From a checkpoint of a small image classifier: held-out accuracy 100%, 14.0 epochs.
Rows from block 3, named by matrix and row number. Rows with one number belong to one attention dimension. Each number is 128 + 24 x the weight over its row's rms, rounded and kept within 0 to 255. All counts start at 0. Numbers have three digits each. After the name is the row's rms in percent of the matrix's.
# q: window attention query (model.blocks.3.attn.q.weight, 128x128), inputs 0-127
# k: window attention key (model.blocks.3.attn.k.weight, 128x128), inputs 0-127
q.51 102:149099101112114138155130140100135140134125116119128134076118134086161091124135155091159162082095137111138132090123123116136143143068105163115105100125125118113091089164092123179096124099120157146121089118134130096157088113137117107144153138120130121108145135113122126149121158150115141138169122124097148114084196096107182138151140113165134101117086103120121112133124155127111168128136
q.52 098:084091145098100145127129117101094125133127142135182053187137133138115102089115161104137150121137146151125125117105117118132148110145150119119078114114186161127109136092129151139097103143127096121116128120111121106152116120119072127107130150092114141105132103132160117169100136125103093162091113082148140131083146112128107124158111161098145152166148092120158117129132140144123115140098
q.53 092:164170133134122121101164120119118132150113119124117094118077139141120119131147128159101129114123134135069125081149136107115159138109123165092076118175145128095147115155125136169145113129118090123074135091074130131149134114165098180174154100132143130169101127124099161115146116081136143162117125132114125153158098117132134093151140137134111132167141141159099120124093143156101155142144
q.54 096:142095102139121162142145138150145138103100112141152119136153124086096135145112087107130106076116135092145163123104109133133181104079157099152148121152119117097129158137132137143103123096130121132098129117163127160133134148154148117185100172147177169157144101114153139171122138112104132113104153143126143130090126173114144102137108101129134131163166189145125153144174120140116139152141
q.55 091:110177129101124191140129131190121147143094137159132133115176125155124127134112128121132120120146071105127157144173130104133099107163118139126114155071161156127112137136142126145079178170113151147148157149142147120095164149135145118160126149153125136104127132092108146110148130140152169064130143144140108131144140150128161103138104120136095143133084176120114151162136107131138116128128
q.56 105:123129138161123140155127163167148092099148132067151117126147170124079170116125118126125168122160159095131119137118117146126128102110143140122101157147130122150106163109101128131127132158111131204126147101134137126120122123180132111165098139094138136181078127133132090125156135106075133191152148092130135116135109169116139110134155119122083124125121120114146118168168126140113143132150
q.57 099:133156124131136097083096126108092109099153101075163107108102136088144112137081122076111152123111110102150136123113131130149128122102121148112115116148148139137105112119160113108134125071176139136109089125117131126136119116128167112138175137150136099121119142097134141148147113135108077137176156091110098155110118139129153114122081105138149138118090122103120135139067156092109133185160
q.58 107:157116128130130119118099141171137125121147068139114137060122163120106131105126147144135111109102136163087106152151122096162129147080152086145089124101136136149115175122128129121116163105135131132124136083182057109134132148130128138131129132103137136118126156092115092126192110130173148135105121101162177119137158113142116108142110109147119141141126138113116107117138164094128109174141
q.59 104:116110118098106146126112128114121145132118138107148100152129125113105114145139128089153098163086128129111117148116079092106085102100125102076135141098159134188134141132169160098103142146116129139094161134167093150178148159132169132082123149142111187118077134095109134088112101088120129144098124148145119085109108139130120128150102148140129106098100123123089117149125136129151149116131
q.60 103:112134118091120185167151142136151144155138117168121098118122105127134164088108104105128115122083177151113141123121175140158114095127112092079088145133126135175131107155154067121095134100083117111082119126148127112102121147154139116154139126087128076112122140099151150107128141139092106110121094133157138152142111147143118120123105119095143173172136130131126123156116115137141129093101
q.61 101:108102163174122121153116120098138144115103102131120138165108156157140168161135099130135172097148177125119087113117141092168090098103163102129114131072141140145123140113117147174129131154105108138104104103117169115174151152111119138148115131120139153099105112139138106103104133079172139151110129140118126107095117084112145127084120137145111094161106139088131120145087143117155146148155
q.62 094:188138103099121094136077130118185096117092152064129146116095135104133121125134149129106179124122108097167159170148103121109099091141063170113118113174138145119115131145133138095167109124158140127072136139131123130121127139133133118140104131150134148161126153133130130148118129081113108089131118119108131105137138106131135117145096115172124153091150118112115132146166148148136135160162
q.63 100:157163152133106151122142124150141170153134104067142161082165162104128126105161137094143163099122133174112102136130155125125131125127134132139108145148084135112089100103166104132109068115114127112154098125124153092108158131105090095129112103122110138097137167100098151115116129129134156113111120117079132108119124107154104139112113122082135088142110080131124127103169102123173159112125
q.64 110:121103129128116119111118138095115116157152121133152140136157116149127152149074149142104098127138120146135120101077166109165175126128151192101121131150131117102117111167126112135099096141101151096131143123119135136131151127107113106162116128157156118115134124114122158087103093126122134132151127134124153131126144117129141163048152148125131126154212101128129089095149091140137125187166
q.65 107:183135142147087105164112134116139104138138108124130106101170121152115115147176089136094121153137110091104123116083129134098081163132128118102129120093161104103089147125120105097133133142109142099126115147095122141156117145097086082113108148140090110151109168134154118139113165158123117135112121148087113129151127142171176136112122113090096157115130095167128159122131177131109111140161
q.66 089:165141170123093091121093126125148093138113136130126155091152088125134148114103119102097121105130144159108163114107138111152112140126174102119170143092097140168133163098175130098107131086144089080144120139094147127115091075146132135134116122160087136110140129093112125113112133108139138124123145133175100139147132160135147114135085117112105164145114143098147174154148155089116140144095
q.67 104:089164179108126108167164162103108107101098113122145087108133131094142122097095107107137130155143118141140116106154095071129127113132137123141141156165159139126110144106098146122111136133059122124076112113118133095127099101132134130145115104113132154135128155144120119185117102113095119133104114153124162105089158158123102136119163107070142101111171157084127139135138139152098123129110
q.68 096:133134111140117107152127168095096123135129164175110128111107152132137143132102123110105104191148098122122126157109111148140139096124104090099135131127106164100134111146143123151134137092115160119141119142102153115134124157083142158129080106139148147111119178140157120148126065152119129152147125119162140144150149151140116175122117078150118131152135135115083112095156085153107146162057
q.69 092:159140141160117151104120137151100139121139094156184137077122128118082117145103117111152103124188121151120142143119113087128143146135069128154110128118084150129158174139160131117106140152075113159136093145122108106099093167126101121185151094126142121158116142137144134106111101144110083142151124149134121108091119166137131119146120106105091164115146096115120090106125114133123127166143
q.70 109:171137115136150155105172154128122105133129121128141110176119143138125132164147127089147140132116117123165143122090148188103136153127158131127087142155115123148122116104112105108116080119104137127133118109146115153058182101166154128110136083139149110139126144103115115096132099092111109087108138128127140132148065116114164123128142095146125146159060129128107131125093142126136108099084
q.71 102:104122123117091130083117133133140091166104129135135158094121106131128141162099120162105147167140158113118143127109118162096174091150098085178154133126075116142146143068074133141111111155119118130126157119186114112124095117155115132079138147157140149120139154161147162138112156101087131097142119102142136146157104116143099120118137114147123124117167158114117116123163131161137161101118
q.72 099:147178178085161158118111160131083118124132125111146147123115125154121150130157107144156135133138162106149207146129144123112095096116124127156129125124152163149145130115100125154108123136140159120140105119175129126086140110133142108120115139128117115167170104187124137188084160131113155114119117145100175127135087138136104128149142121133111128076163119090150117114132110109129150083140
q.73 101:143156155158141141147109060143114165120138122122115123118118118107160116155116168150146125138137173170162137109104101177118109097123156155099093081107123127122150106107151127136136119141099112130118078136091140138089137158124127113138090095129105130186129130155131159141153148163143128142149143153124118114146094148101145129112062120152163163153160177158125104115126142115130123102112
q.74 088:140135075164089156082081149127121120104136132146083149158133109120087118115132148135127087113114136112152143134145093116169132148113133164083083124120165151129133138097101123095119099122096137139138152113116130159170122130083106111136175170137142120162125131156113100148103123140120134098115105132146107103128154131103077110093096165123152120143155157096157135141099116165109110086126
q.75 108:143124126095130164095140084137111141143133138131143090161116125149120097166109165085090124130086104158121090149098077118118129167092115141150104156129095125082133088122155132151127138149111143108125142114113127139114123124164123137068131151140163147111155116130070098100084147117107120135116155155137121101149102129136127167108127149095139112110126111126148109148057113137170134154133
q.76 091:086125081106114130157148146107114150124158156171085106115118106136154174135124138149116157083134204138166155138121128157169133164120154137127131097112103122171171108123172107142124130129088159091145095116144154154123114147151151120131146122115140134147155145103112137146123132115155110114119082108145121112117116131124158122068141123137153121140125141143095094154101158099122175157115
q.77 086:124114124115129126129140106145111170143173078112123084167135100149118105121130106135108138109094160124107118116083085111113163125143144149104113140155104125133120131091180136086139179129158149157139054113132141116182128116132073165116105111129123131135127106133155134103139169088129142121147158145118127144150108128147155132147091134117132107075109141110147142101168144108159118132164
q.78 100:117133134118120127159104128147141134101134120126145140148161137071162144179097133120115108139117107116141094125120116117154105140159112162136169119109112102117088112201123099112152135102104182146128108141097186117147154156125057112153112128126144142114144147138105119125130133162084075104136169130134138176101137122165138113119156159103105130129122145105122135141162098113127101131164
q.79 095:110089162143133130109118117151124104143132131084086115111119102134131091163113090124073122134170100111192126175161127152124131125125128105122101142126102103150097135128107149089127125100124141122126105087168093140133139172128112126084138112112196090112121109122117149110129107134135151113127129131123146146126083089104098091162114106079135115101142166140142151137162143126117099138090
q.80 101:142142115126150127107155130115145128148149164113099138169112108151126084120135145131144105113127124131175150135122112130074119111109078165109106097116116145116105101072106187119138105163120094112146143086086135141125113150148141135154151091101148114120126117117124132103147121093101130137131141131106097124166106103159117149146077127173145098142165128104165103116078090101105100125088
q.81 093:108085107110098127145113111105111122113122137175115155136124156130168149112135124133110153134151151154110152121154089144132132125132133157144082156116095135144139147119121131143133122108065125134103181150141096155116143103180122122074104099090130124102134117135146123093162078181121145152105157149134122126103125111103157084082131168151079145141100108127171115128122143094116118127154
q.82 103:152112103122117106116145111126114118123097158088113125167120134141121106145128131130135143128159100097131157141139139116131146116121141140145144091173058126147071126142099113140130126144134159109193131152119062129126143110186139128139128097150112109139151153128151124142136170138131115073133144138108176103136117074082087109107081137134133133127096117130125144096132155094171109103130
q.83 111:068145133146072157124152099147137128104085164111129134128126129156147143153114161096115125124156124176147146164118098155190130137131134148124137126145097112112106131115155148124118156131099091121137130142142136093136094077131142145126130150141114146160149120130129092110088114123127136157170162135200164134142123172129124125152144150115160103138129119163107136132096165089163147161110
q.84 110:138132129109130105128154141129128180114142118161179141105097111128081094110127163158105134126141088139099106146093112125149149174137125115138177126136112155141111134132149117117102123160156100158138115154071130116118121133140118139106094143108102122121097138101131127084139153107114092132111114140147106113119139154091101129148129138162156161106113123101176119162070081120131176101186
q.85 099:095113176132111163141130183105132147181148137134132128128138087108160145154091168124187170120146131093114130111139156137118108141159123115123152131112112093156156102089095174118161163142095155123111158115143152137119103146153116127130102132144156119128107076158159129119169131133155103064140137118137127110167144127141127150126124151140103137097140088149122126128102140088094149142131
q.86 093:133103121127126127109161131155120120165091133131128128151101131098108190104081138139160127124151136080130152113123133173083100114142129132076089108144079143121099122126140094137106115146124140144124129173155112107103104093126141069121140108116065136137109127164117160138166143134155141137124164113161131132119180127102088139130063093116127154141136140130112143131108120121100131153117
q.87 102:082097121113142111132135138106154137122122136113120099148077156140113149126079155119143107160110068140157123127155151143111102148190094132168105098145128118103126107123097113112113106129154116133124136135143161141142116117085073151125136161147184116131104131127185124108090114122111119108168123144072158107120109146150122145133143109151131144101134130148107176124176161169141128119126
q.88 101:163128114132120129115150145133154127085176120125081144103113124136108113117104136126145127126181122144098126119175135157088108112156104121140140108106133197137164129174107126132117123136140123153149155153153139152103115102120103065108130086198137121140129133106124173116150143152130116136102104117106128102108174119169130131106105126175122100142122120155126095154128172117135160163101
q.89 100:135112112135169103160140134134149150163124083127134116147105126098129155145110112130116185124087134109102114142134114147086077127154106165103104141101176115149151116084143104123155107156099164161159154134165117151122144138099137128129117138110120140091080137131078106138129113144111119114089128147098122099127152160127126147150060106097110123131107164175112154150107119110123132166136
q.90 098:113098163166106125098090096086180147059135124103122102129121102138118111114091122140147145131169143124105129086128142144136178150118123144140158133149151156134112122122104130163114088145083160118123098151130136123135134117142157158145105159136162125129148103108106168147110161129111114106149072175130100144133132111129154095142152086159153141146078140132172115125096124128126110133117
q.91 097:121118146168133093094101135104107163169118109136102134144132152133162141095119124137132113133106129125176105111139117085130152114110113120152169112110117131102139146168173140136151159148124113116148157169117127121131149154184126100104130161085156158165125131133121146134153094108112090148137131128129136122150168142124163135122114176132109137095125104145119137067078131113113212130142
q.92 103:119117135133162121080117113112102162094142135112143152171132110134120186104116149179154146146118142117107082173165124187177160116130115121144172122149109152134139126134129121147116110104109086073106135116151164101127113108124132130143144108111082157156079143069144126133113131106138123142131110147125154137153129139161147127099166140125102152130146089111112130148086165127142142130144
q.93 104:093125146108159090114125152124154120110163112134141141099114074115116117104118072131098110070138149147100199101093126125121182166123143132126079147166111071153107114092123098113112147143144109132121100111136143134132167133136127163131120125117099095173093109103128131119128167122122110130138168156175167108107128141099098104117133142141165127137136134090122117141133138137140122136127
q.94 091:122081128102104097140097081150126134075135100121146135152116098121132150122101101128129154112151152120142094098127102141138137154129161138103123083080145135116113134117105083120138138135104131124134162093131146154152122104155100115130162095113010115134142103137111129133106148131120154124116104140113129081153116111096143111140101131148097130170134101167122117135103134136119142134087
q.95 105:121142148141119133132144121140165113113104156157114135122139102058128161136152169126156143128135121119118139121137114118103153136084095134153073144149148101113152109074103099152157098112145202148109100141148197161140133126129076131150138134161112132112154125121138164118138100118108127127145114125134147156144091120132150105106127106133123097148143149110098167082116115117086092099113
q.96 097:081115103136117120130132130142109127101112142142137125150110094128108159067102142141128173127147121096142135141138149143107124094153116167092185133123117135130109128127085147104141121165117135094160152096095099133111102079155097098113134101132083147137131098143182137132140116171120082127142131136168100083111098180137121123118112118094132111114142123118154113119084132148123110187140
q.97 113:150128154118151104145133170102131164132141141157131127104119069156117171107110168126192116115129146147139108120147100158122128078121084122079153112179118083119148129136101109145132121128086156115129160132116122157150136122142142121122157107122118129188168119154154103153155156112154125130112090144121091155116154130149122153110118131114126125112082100108126145134075144088120139164112
q.98 098:129126114093120074152113140120087102110092110135089136120150112138132150149169117143107124123120144117149140137106158093154134145121154148111074150152163128171136128171086104133126148112122105137116109089107080163145107114160122080160129134144166141094070127117116133111115159134090154140106107078142144153164134153104169108123117150124123130115148119084124092117127143079145101135126
q.99 097:136177136114143129100120123166110074064162132132120131179144160172108134161163135145121130091142151138111138134114132152144118143115155191129116142110126157098137108120117142157126132137099077152126119113102068107139111146099110108113114114096140150115151097144090117104121133131124154094167168171097090101130116107108148122103102157154155144135147131117135135102108108116122138114173
q.100 102:168137148128128130117150150093093100111089115145102169122099112094115151136120117115140116128109090149164123135198185145105144112117141170106162190164128126137135128118104111088124109151163149122109109114155098143118153146131145167162139119104107120180126118153117123142128147134111138136174179119126128159116119109188110156150133088141114104126112149147091126160121129108143144135152
q.101 103:175090119157157134150097111173144138170126131168120168087135093081134085082139142132164131143127114105125164130116110097158140125088094148090143143146152113123174146157162135079119120099093127166105157140145101112102118159117104139170127135134129155129118184144142175114129134085121153152140154133157139125144165156133139123146104136118127148127131137130165125115146148150106133113130
q.102 099:126121116154126162119130139115107089120089149150137158111123127132110109125131095139165091151140110113089153103155133127176110143101142156145174139177155101099076118147158069130120126101153105130122108159130119145130097126103142107129141111166111152139173138133115136190151091098151133112119118104105141132169121121139134123127182090105109127085122113131075119125089124126162149093117
q.103 105:141113119142106118100116157148122134110074124140108136094148114099114086110140161127108112128137119126137089131152157132156118111077134188112101120116108129094125140091151153144154116135138082116123168151100106106143095129120152112158162178130136176143125151058145161129127136114089116086111131121165139147127169137130112129131149136152154129106173179081121140127160111120115122103102
k.51 105:135126097107126135121208178123143132099115140165194110125120126130093130129156115119133141112122148159147055130108116153159094093131119147099139126119128094116122151107149116132123167094155126187112135118115146110103155103112137161082087135120116109131099112141108110134135128077133146125078094148083132115138124108127112119135105149132160129109078114114100128095142115113097127115118
k.52 108:109182156149141162131123117127143161123126166113137110126120103116155112159113146134136126164125110124150121135143100172135129078118132143096117142134091120157184133163139136102145124084100135128093096118128124141106125129155178148093091091151164148126156137133108100165171125108147090136176103149138118150082163132125110172107129138155127135165126118111155152113124101092141113172169
k.53 106:093134138119129093115076106178147124112109091145135098133131127117162146117132098149138134078093113084175101149095182093106127158095154164125132132125103152112133134143111093138139161158144115122145126140115126075137178142139128068127108113146114133151111139162132131139098151080103117140126147139147142125150098127167105120124068098104160110145153102106137143121139120147104120149109
k.54 097:142142111111122137169140104085168132122081109089127148164123140122119166104146159135180107108122101107117100128153096134164137075127156137130106111094113123149098126139074107131094139170110127093126145099111130129122126146115147147143111137104096089154048106146095107115099129117117148146141141129114146114093139107129134149150128161147118126120106144088140133077090096109131120082120
k.55 107:113128110146112146123158090115117168182098152127173101094151134118088102094114113113123184173123091099143172119135147166119105140135147110116136094181130127088162154166099159137151089136153117124147116113114132095122141143136124117130127122133156140158170123124125108109112100136106099143099144135127115108148125124117153120132121101105125107179143125107103133104140103119212152125156
k.56 106:146104161153123132159152120088096111142142148154116116124124133111177121162090090114116145132144115176166109164103132083101082084129120098113117183141163118114087102129127104100131187145113113126116157123123132139133119102107110143111135130119123120156169113130119118121153143134162150128134133138145067095126137112096124132131139118077198161129134156097128128084109123134128122160107
k.57 102:130093154115134120130140106110109100121155109099096165126136144143114109146111149098139139101115124127130150143193103138095084130097130085137114109135113148094088122090159101119084121158115128123108134165121119148103107136086087131138135171107108158125165156147113124099127152115149097160146109150137158111151143128123128125109083087104111141057127122124146107146104097164127191122151
k.58 103:112129105108155164151148120116151170118170132118101165149129102114143191105161122119131115105104117102143120122070072151120150114134143202112119137162143150083106103147095133135155144143111123125123147115129161133127143144138130083115163146126105113154084135138144108138112118103107134109131095136136137100106101111152095145121131186129147154158138107156096182117163118124160150149121
k.59 099:100158135104104125127089133173141106100139076117138137136088140105111134135172173135126136146118136146095107142102093169122146150080105103116117148087153113091145144120158155141107106129138141094164120134180136171109089142126189099143073126139142104103117145144101111134135157155120141166120163099115124132155147114160129123159113120114091124126099092124094152116136135121104158145115
k.60 092:133120107140159128143121107092182087139114147121148154103135108110097138112158183154177125098121155130126101137165131131105169133078144121139098145155098100150139171119145141106098190141143104084129102101143152126123122161140102116153153123153165146139149114117124078140134102125091118135097146106114169109135134131132144143115107121085144163135094142122146162091156106130088138144137
k.61 095:113129083142097108149150098159143129101127119113135083172107143089126135131120124126110149145150123151131126059133154132125134121145151170130143167159147062129124139116137168141146135118083082133121162136114148134129143109116139178158073098121126136121089126075107143115124112149130112169108133122131166109117166122125174111162100101126117132154132096133091142137105098176122101123142
k.62 109:093145153133123157161139151098142168112103135119117140098180153145114103121173137151146110115104129132166100159167148151121109139080161096160128132142139101109166138123157104106116113143141136098141130159125100148118125123168118125144155139143096161158169136140132116110100116135125106154130106141127113082115151129113135134189157097109078154192129109129110158082149102147118113097156
k.63 098:125110127121138135114125124102144112110163118127173158115103129137100099123129206105178143149108156096164122125131177184142149160117124137119104111143158154102165129118110113158135139105153167150151146154119115122111143139096113127110116121118141151158104132117164109101089118132115113125085134143120190120179168119090125094123181093116100119135131149144136136087111116088140122112133
k.64 104:138110136140140136193124129160075122128154155120117143116133145126157109126124146150141097163084148110137121134152142159097103134155115183147117151102126124104171147091137120163157162089114162130123116115133110161096083123153113123147145133100123131110152156118112145112094096163186122179087114143111085125124127154140103125162129155133093106120123146131123119158117123110098129062142
k.65 097:134134150124140129137148100208118136148087126095169139122132121101119136097142162117131122087151108117158136154086104145121145127104137099111121132073122089125124119114177065168124148177168094092148125101130088120169097093130132154168143140115145137119131105098133138130117119146131134156124122105144163140112137099154126171104132129140153105119132069141139113142109142131158131167124
k.66 101:123169116127071119109126118155126136134125106126113172169126112147142143128103099127137093102131142151110134135138084122150161150111104095121137138132171132121144126138140111129113180143152149115164130148113157087108103101105153113114124107160150123083142124087146145116158146153128131102081180107109160140096135127133103152120125075170151116076172114090110165142139108127165155147162
k.67 100:143146121110125093110123128108134129062157102177130164154126134115123110116106133120153168110103125114147138114136118141138135149118102150158073129136131149139128121122122155088125134131183150108095129086144136095102104138129153111107128105136127136104149096160147162183146111105119088190126130108136174117160139116107122090137127162080140144146157136116128077054138123126110134108121
k.68 109:138115141108151133142163106117117106135149127116109100145131097145144122089148160108154143091106097103140116129177132118123126127128123149162108157022129156124109120128147161144097120168149169131095155153158110155139155125110169139113144070111135143197126118131094143124136121133151124102154145113148108109157103098137140106097125120109132118178124126149103086140140134162125126102124
k.69 093:138149121106120110126122141177107145197177142147148118142161143138149170155122180126082146107122113130100115093132130125090095128093113129095117140094127093133148164120156160130161133104105109143099165110118110176127124105132102139157100118122159121131136139139094107139125130153127113163160143172127145121091110185181146115162149119121131122109137121111082177121143132156140145120127
k.70 092:113133131098108142170103117082128084170147106153102105165110166082129151107120164084092165145146147098108130143102180131139158144120113157085158155165131137141149171124110159114154112126128108142159113118134098141155109137166152126171126116105155129110125074141157115119119106104131142137142111138119095142078141121174121096087097129146117129132159128135107132132120087120148122149138
k.71 096:136114153075143170168090116142121120107109092108153098114096168138102090153094083150169116101145119134203118137120122107129107126142126154143137105115145118136075115133136144114185113118130123111119130065143158129166150100132128121117096130142154148133120123110154145176166134137130120137124131090093129118082125133142111161118149076170162137139154155134125146127147115144117140127143
k.72 093:149117116116182099159070135112118118158102110099157125123109119112141104103134131122127114165178113088117117099149159133156136205117133124099124132124109091154103117145124179144145114131155118154109127139106122097124110162126115147118158098080127155151125149122138109130130109127123126100100134134127057135093157110107140149117104131131132130116142123137129164104124092132126179184072
k.73 090:137109105129150140121136150117155186125127144150115151092101179133101138129090130132129163127107091097132131172143109139149148112134095105106131151129085099137163123149096107105151161161104174112133112177184090118130111109136142140125134192111131140131100140120130118107132171097096130142154118160081150099090133141125153133140168110108085145147109107140156145115134117086132097133129
k.74 103:123092128113134174115129140138137149134096092107148109137088105103107107146128060121133152156137123181151138140143111108133137092147183190095139126141111098086131111149140117135114097127142127133146133118151123121092145113138118151097137097103117128152148152101148158165124104169101117150124096148145194124149173139114145128098150158142116117173166158123130091147166109117108121144123
k.75 097:127158116132105187116192098116120153138117099117102123127124130104107098103147110124172180101116131132154157116123155102141059120137136149170148125139114083142120148132119113160155145108145144132165122125143112144101151128130143149132097139105156148125106176125150122145117114144102148121157148156146129137098104094137173109104109110187162128123144148131141081137088145090092130155103
k.76 090:122142140109201138096052119142122100128158121091119109109133167154143124142152156136124119093080105119153140077140135136122144147120133144120113134154177115136167121102141135139140188151138158101101113139078121157118112139171146100178106117127125118106132125133162148164116136153147099137103116122122157146156102128133118161101135114104179107131114114118105137136112110123073133138153
k.77 097:165152132113131166165145152111121135145159155165086161132105150109136140159121182135116103142093083121151103105092153132124121162108125105111148144158150130149109156163151127134142095142138173128159130117132152105104167125131140109143110105149157096153145110145097138166144160124110152150131089136110144080142134154178129087145155109109164141121130103154138123089132151134155065109125
k.78 088:141150168096155123144142123130138114090077112092123134123101158121111079117126148103093140164117177151136131100167120153101118105112109156157187112134099121132103118125129102137124101139138151121168116134110146152100147129128107143115100095148151120150128160157088078115118089121110170164062138151134117139124126095126135128122134105130105135119123180094094156124106096157124170117135
k.79 092:148134108127100112122110115110161135116162146114118141157149101131144128113156138156098146136122123111135163115145098150148085131142127094160130133102113125081170068081173141101073105175122150145118139122160128167090109122134150112125129132165119111166149171171122148128132100125081119128133168116153112149146153128123151111142100151151153143159095164155164125129129144111088163112161
k.80 095:112165131138138170072121124151129134154134173171137133155104111149181127159160141092134081099125116145164107107117166148159102149131114120141138175179111158110115106133196111171098135144163116137111103102138134141102115087127147146125115106161116071096153136152124130146120119131141158133106149167147134116115099121128139106119143128159140114127124106167140114126154161128114116173127
k.81 101:121151106137156169122124114169125092100111114131155166118145156110129108107124092113117123098109112087139173169084144128121143125124144070111097157178121123132129112187102115124138093157136143165155093131142127114145170129130133146110172098122140088128165120113127116109117126119064119119135147129147175147089155126095114128134077104087132142131104114150139086151136152130124141137108
k.82 093:147124093132109150087152108174115145126125131139152154141088150143120128095122097130107143106116154099147109158140151129123158118126112122146185122139151114141104106150138118114152129155148142179112154155138147145154128106126127102162133164094097141127140155158137103136113133127088155066103125076141129133179138132118102115157164115165092122133131175143154054121136122139153117146079
k.83 106:160094137147093082137155089119110109162131118129187152106116099136066135075136090145147124138113171096152157132136135140085173147147113175127107161123125115103137119125103115141138122161124166101122142146129098144088106117151077119118115136124131137129134154122133176089122137141061127128132112107115110164102154138076162130130141116093101122128118106116148096125115119102121124139122
k.84 105:133106161142138175079117140155099100142112108118122127099129123156153128155121151128127168109124114102125102141137105088114109089108135141125095085095139138123149115134137144099128127084126107160118122082105070117143132133154112114190102126121100136134145118185138156101187137123137139114147088143091148123130116139141149181066128126122156115126138096101100171132149133120092113107130
k.85 099:120121138134106120128121123126146174120100127145116122115114172114145110128096171085114122091092136135143148098144118133128133128105175185117184120114113116113171124117143131178099123120172115142138141147147142117132168116116161099200091137117097138112127132115151126129149137133084124126151145157158106131158136151111126136087070127134088123083098147186152139130158111141134106097135
k.86 099:148114148160139136127157159095130123153129143118113148182105167118132125103142147165104112105102152124110120154113130163102139129135098157151090152084118141109075125170131165132142117141146155116136133154134122116169108121185151134111111142123148121152159119084142163128147092128115125141134118123127188182105144175151142143113087140153111109128158183173118130120146133117130082100146
k.87 099:115069131160166140164117152103112127145133078114113104138134124138124156127142136103118095120162154132141158148160089174090117098121143154119117098102115122134129130140136114165127179129141120111128133151138137140118179109191151106147138145188117128114072098136111142153176143130140168097133124118136086098119151156114159117152120149150092159141131123137131138146158090157093129111108
k.88 097:139103114136131119142180153101135106120136122141155131116119135133115068124092154154125122114139169148146125132141139111153128133101126145092141158185146155122088116167137126136121166094136107105145144119135098137161142138146122093137149131115133148144082137136145157127147127141173150119160159125131153128084113085130105136169127090115120123052125073158126184149154148170147092121148
k.89 101:080116123129158138122158139098128088156155116168120125101184165134126114134113173137108084139056121151173155146109138141111098106125107100128142088175125151115127094159152155106162091132119170105134127110127095111153147149123099146107154125094086094122112108154131108114108124128143140137157122130130158091131116126148157093145144120168099097119130103135138135146101136115134110167098
k.90 103:137130077148116128165177132143143122083153117102119144162101111169152125115123176135151118140147158133113096107115111124073172134135177140114093111124146135122124138091084135112110103153148117148167146133133099094172136122155115095155132136141158124125108145144108143069110117131149148157101108085125130106095171127128176096108079137119106124128155134104128147172105111130136108113123
k.91 086:119112153117154115147136160096135099124076144118152057161102086112159145129155132091131165098127096192141085107102145136081131145122145115129106114101164127132189116137120105131159117123124113061129145126121071166134115129108127154140159170150116143100123133143111127115084116130150141107095095116140116107131134143109110121133165106123130144143156125106145105114138122163117116102125
k.92 103:131140139202167158140125137132107133084122154141136120157133099096123100106116141143122120079121077116181130129166099128120153118139144167137120129145123145114164153103132140159206112110151156131166097128118111153129126145154134127152113165160132123166129084098134160111132176117123115101141151115125164145134175123139105115148165147136116127138140129127134158166086096163132129115141
k.93 112:173135135134113169102128164155111113123183137139110126140111131111151129119124152143108181125098113116156140106104122177134127174149170117137116134142157189166134145114142120143122173139139129117129174138146133101146147138135126114150082140158139112124192151146119126148148162153095104132156120137105173112167089118099146083142130120157118124150119162085123149144158099127098165133146
k.94 093:153146135119141095105150130104095146132132079123142068115113155120118133088093099129125121150130103128144131127079170131131088109107125185126087116144151133091149125124126137114126106169142106147132117148131130075097131152138114074133110155102181113125176152073158135154154113159122162139155083134119155137159142153141106116148109143119119150124108132151144132108163141135112144182124
k.95 096:124119112087102081166110178145148177132110106157092124133133130099129150121121146144165116110114157126094104106123131126112107131141132105158121130139069099112134119149136128126149137096138120161110139119104155129110111143118119110090145106119134135127113080067134128132100120134155110142109149079098138128132168159143111095130096120135178157163085131198149091142125110100093089125127
k.96 098:142134135146123140124154152130108143187142110140122134171152113086130106171123121124147110148097086166096115139161080106114108164153135111105136091094122123117158113107151140124143090118157099106155111165118139150139131151136092097142086103170133123178124123078139142116111087148116115150149105129170142115144164128144143119083107114122134152105065100130151112120117160125143130163156
k.97 100:140132168140134141144164134119168123120160083088082141148114126111138061120113099150129150121097121163127096082105147139116146130108159142143106153197133118120081113146157157129141129147141120164121143147159103155130126128106128132119168139094144102125127097111092067119101129107100073139144154117116142092125125140161113139157081114133132151101121110143135155142149113107130108089127
k.98 105:102112128119094127132097124123152138110153085129119099118158105130134164088119184112130131105144091124140157080101157108176156139157108131117139136151156133148155106153088121086161170091154129122118141141127142130131095100149116136149128120094155167153134104085154143137138125100094153147135114056141143112166123117144106086136151109122155161144134145114116131096171143140112111131081
k.99 097:141116126138083081144123167105133117120177106153111110128145149131047143142106118120154099166141116102102153125132081087127123124087134136107112163170091096105130112183098124118132140091140100156167107140113124135110150115138120115124125143099122142111138110097154160116124135108133152092142102146179131122107133121120117096146150159124068130094150101132067138130129106141134141129117
k.100 108:088100117118098118114113138168148118118162125127127112119143140147166105109150095121106100141092124105127143119141129109099162150183136134112131161171120126168116215134096100133079115113128118167141146147126121163123146156121100094093130135110147147089155122106143150123156153133111154128135152082125107169155122168165135132130156132116099167147161161144155134123137141103106172120110
k.101 105:169131083085149120147130132141106139132090139085067170117120106112107156141106159139127125185123104118130130132096146098150099094154116160148096104139137153112141113140148146127141109115126149136141089114085123111126110116170152147145150122113144121084127094152093165128130113122153122115123198124118174135147139100136092116143139136169142107182133121136154175118101097118110112151141
k.102 104:094119124129130136143087119096152135168150113141147114086078107156114093165149121110136114123149138101143148096124076150125137133128144089133144140093125138143109152151104141130132104123127154138101096127150155154139088116127143110116123189144130115078131115140118108161129156104102149134204145106137132148159088139117118138073101184112103138112182148097112107103087126116129130126124
k.103 106:129129184125140122108151143077132192079122166118134160096135111129124125101110146088136120170142108140141129079105136160098165141143130118079115124139144122117104107144128117119100115125121136147131108129128159118150144130099141154095113138152130113154113140183124129147142145122108141142139117100142112141111175085092143131169098104116136104162151144064146119119106163104103161183153